A small image classifier, trained from scratch.
Model: 6.53M parameters, 32-pixel images, arch vit, norm layernorm, activation swiglu, moe expert_choice, num experts 16, patch size [4, 4], layers 8, width 192.
Rows from expert 8 of block 3, named by matrix and row number. Rows with one number belong to one neuron. Each number is 128 + 32 x the weight over its row's rms, rounded and kept within 0 to 255. All counts start at 0. Numbers have three digits each. After the name is the row's rms in percent of the matrix's.
# gate: expert gate (model.blocks.3.mlp.gate, 16x96x192), inputs 96-191
# up: expert up (model.blocks.3.mlp.up, 16x96x192), inputs 96-191
# down: expert down (model.blocks.3.mlp.down, 16x192x96, transposed), outputs 96-191
gate.36 118:101132169079133136094149128090101072107100139093099172064121109169151101113139054127119101122148117133189111111109189126179133182146055163163104173141126158089097138122121147096114156083166176123147136159141149174102173169128165135140112127088153156086126126112180100079080119156126111158
up.36 125:122140091136109146144111130134157125145156173175143084195118178111108105172130195110154112124136134087075156183134134120115125093069169049087108133104140095171133139125126094121129088171065084130144114122133144054167091080113155099107115165095103119141159128153105129149130088113109131134
down.36 118:134119124137151150175161147161098114194121118144108107096087132116105092159108130140168064100146123156108113112213134133146120122156128136060117085146089143150138191134141120154157131131147173102138152107119133117072170146094179135079098129146118098212112153126122095155104142121153127146
gate.37 081:087131087140114068136104182190095114139205139164117099184099135147137101139124146072122099150087127128103176126122127156112187168067046112169133107112098123124087093109090146118206156125103147070121112156137137099153141095135082161115184147150168154148161135070144135107094121101100080130
up.37 085:111174084108171119089140149097097127190118143176131118132192108160132056129127132086131150162145107120155129068122168127114124133128131095152102125147134117090130065140174146144124161113087156107149171139180152140111156156103171145080117214129121216135104093141147139125099098091173175149
down.37 088:163175139120158090162080090088120118152129076141122140081141140108108205145132096149191218181111111080154125108076136092136138114098158151123109145129144137146044103158144129107123113024160133081102170162191187089160099137168196134139117139122074111140076145165202076092110137178160117195
gate.38 110:052102169127115213141187090125207104192104114161158143074115116158131095152147118125117148119092188129201103082158110206097063116115151098126115155093112158131124156124188124115128104089115058083143139148113163115126128136096098150154083123163120112118128155075157130159131097159150094205
up.38 104:079047122108094142177182160118166064192124125177112161120133124150148102157090111093109164129111102151155063140178120154157087113136143124137145182124117071184146124191158097129166154165165112076160142099185085083172154119174097163108097117091096152090075146136156114162133096145184103186
down.38 106:102131112107120085083108111170112108104128166097101087123064159125126195135118130154109153127166097123136126119097093109140132108158100125129137112087175111111134106153097122099131153084103114137145151132110092131102099118149097137132148113098165080152152113164101093177137148122115135148
gate.39 083:202093127082119170101067079078196132061138130124136155086136080138113138134138127118160076125133056157167142130099152111113139121112132145128141117143108157132108120126150143116066136142150108102115108136112107137100142219141193125145147073066131170086102142063098167145117147113129125071
up.39 075:110123132152093093153144143134124121161101073172166124161156145105127117068124089140049162163121096130121116161154124063161110082128053144036148118177163124105089101107090114144125084112098143114107093118184121062128130071131113194181137120165148137156148143169165111143084106130163127163
down.39 081:130121066177123106112088106028101108148165112167106106146117154076172157165129115131176113150142150090123084162154122142118042136142116178136136134147177058132128117151084146146092141090114124064113131151152117150087077129162135155199133204099101196161100121147189130187099043185136107080
gate.40 105:103059126127115131211149159100197134157149183123110140104127157078172104159184150108153166111168103168118133181105107149155076126095116100175129119123167133111105072200136139084136124145101057127190102104121104163143107131150120155136204165159141135112153206118093159133107141136146127086
up.40 109:102063128148147085178151161148159167134130102123173120126096108079124150162117108120105143142177140088122124109119072127158122105099147145101163150083121057126199111162122075114119110136093098129167113109111135119104136131137107124079117171088086145134145185161140130114166125109090159123
down.40 109:119089145133105106146097121148203089129168138102173156168093106145074086113136162056157079093156117192139159194133146169144123142107179151099091108099126099143110150140135177065099155174135134137119097136152094090181168200117211116107146104145084137115113112095128129185127118158100157118
gate.41 076:094114141099198148223175121129178168120112181138131104044200137128163108185100123115097111115107152059177126096175154137093126122101127100112195155157100116125136065099106127107033079196127117076130105133141075122172154141169148144130148142129158060144163102147124116118111139170133172150
up.41 082:165089141147068142062088150125169169100128114047108148178125106164115158094111129120182132149096098172067129165161072113131086122115116155125094131145118176160150117123180135095179149114108122148145130130170105128125115079124140081090079067187114093130087091089083083112124111116128130152
down.41 089:142170133111134131102160056111175087160150144151126109021118122072094142079115099109188096126160162107150126068187116126170124125167158096144126168151080105180070068136085089097105127174125142119149148123147151119091080134164161154159139105196119119091143125150119143147139164158185125134
gate.42 087:166114135132123137158147135078151112131121083179068192246151107070117141102149118179096061130161099109184115107108145086097134107096127107143098183144097133131135142133152117152091125167141185118102132067140130173138110112097103118142122177129132106156059133139119101118126085084126082094
up.42 087:092157108095084092184153191064136102105090134212101127109164078121119150094109096152122113168205110169150161108123126117131122132061124100048118190193054089151168142151217150119137117152125158115155143081148109136139149160110148102115157174155110172149122124120117067116132093121114124162
down.42 091:142104139129078073144165128104124134129141149144060134150121072119085142143202134129103057065141168167111180123077137096138105141138129108086080136116166136108096131137142154180122171123042139157097140125170201162110130110178124089179110088139088171181076094128077081166165128125121185156
gate.43 084:145125207121135131146179156118119134155185111149111132156085134105139113122143126116118108150163114134098188060145178069235187148090164089111105158144141150121120158130123161120097167171098091102142169108118133110149156132134136145138195054096183156133154064134132112097116125136161172152
up.43 087:151120107161180137179128077118074131128118091096162108120122101138157141108158050080132107136119125091143147145153095160157152205106133114121103176096158122086120175091182155127099138157097074092165103114167146078147139152150190160100105092086143156157151127088091162099089117091121151143
down.43 093:189169120063153105113144152133137090216107043087137129093128081167084134150112143076179184089140184130111161111096088127163108132133155146153132095127119112098151099129162206109111097111155098123045151135107136110157154137118032099119123157142130143132135119152104116079119068104143115155
gate.44 095:183141119138162172133132097114046086141117119078138111129138119109094149156119134095108163169129107105179111092125074163130147066097104129102115147091134162120097135194150146120061119154096083116120168066141151106140118140144134080169148126086127109104171128190093088091072130166115114095
up.44 096:096074060108141157130142109125141109090065131132096153139082102173132116130151108174115123183148169131100075104153146105104090115144134140147156156124151100155174158158129150121110078166151122110064088099127180159125119098127139169158036132162172140153089144188164137101084083143118176112
down.44 093:135114147172096124125116193105116165151101093150136139153114082054160131158124069143111118086121151158145115139108127056118129200149160189124122114093143145092120082136169111107096139126096120050113143062125121170119154110125125115149140115161123116190129111159149082175080152096126082111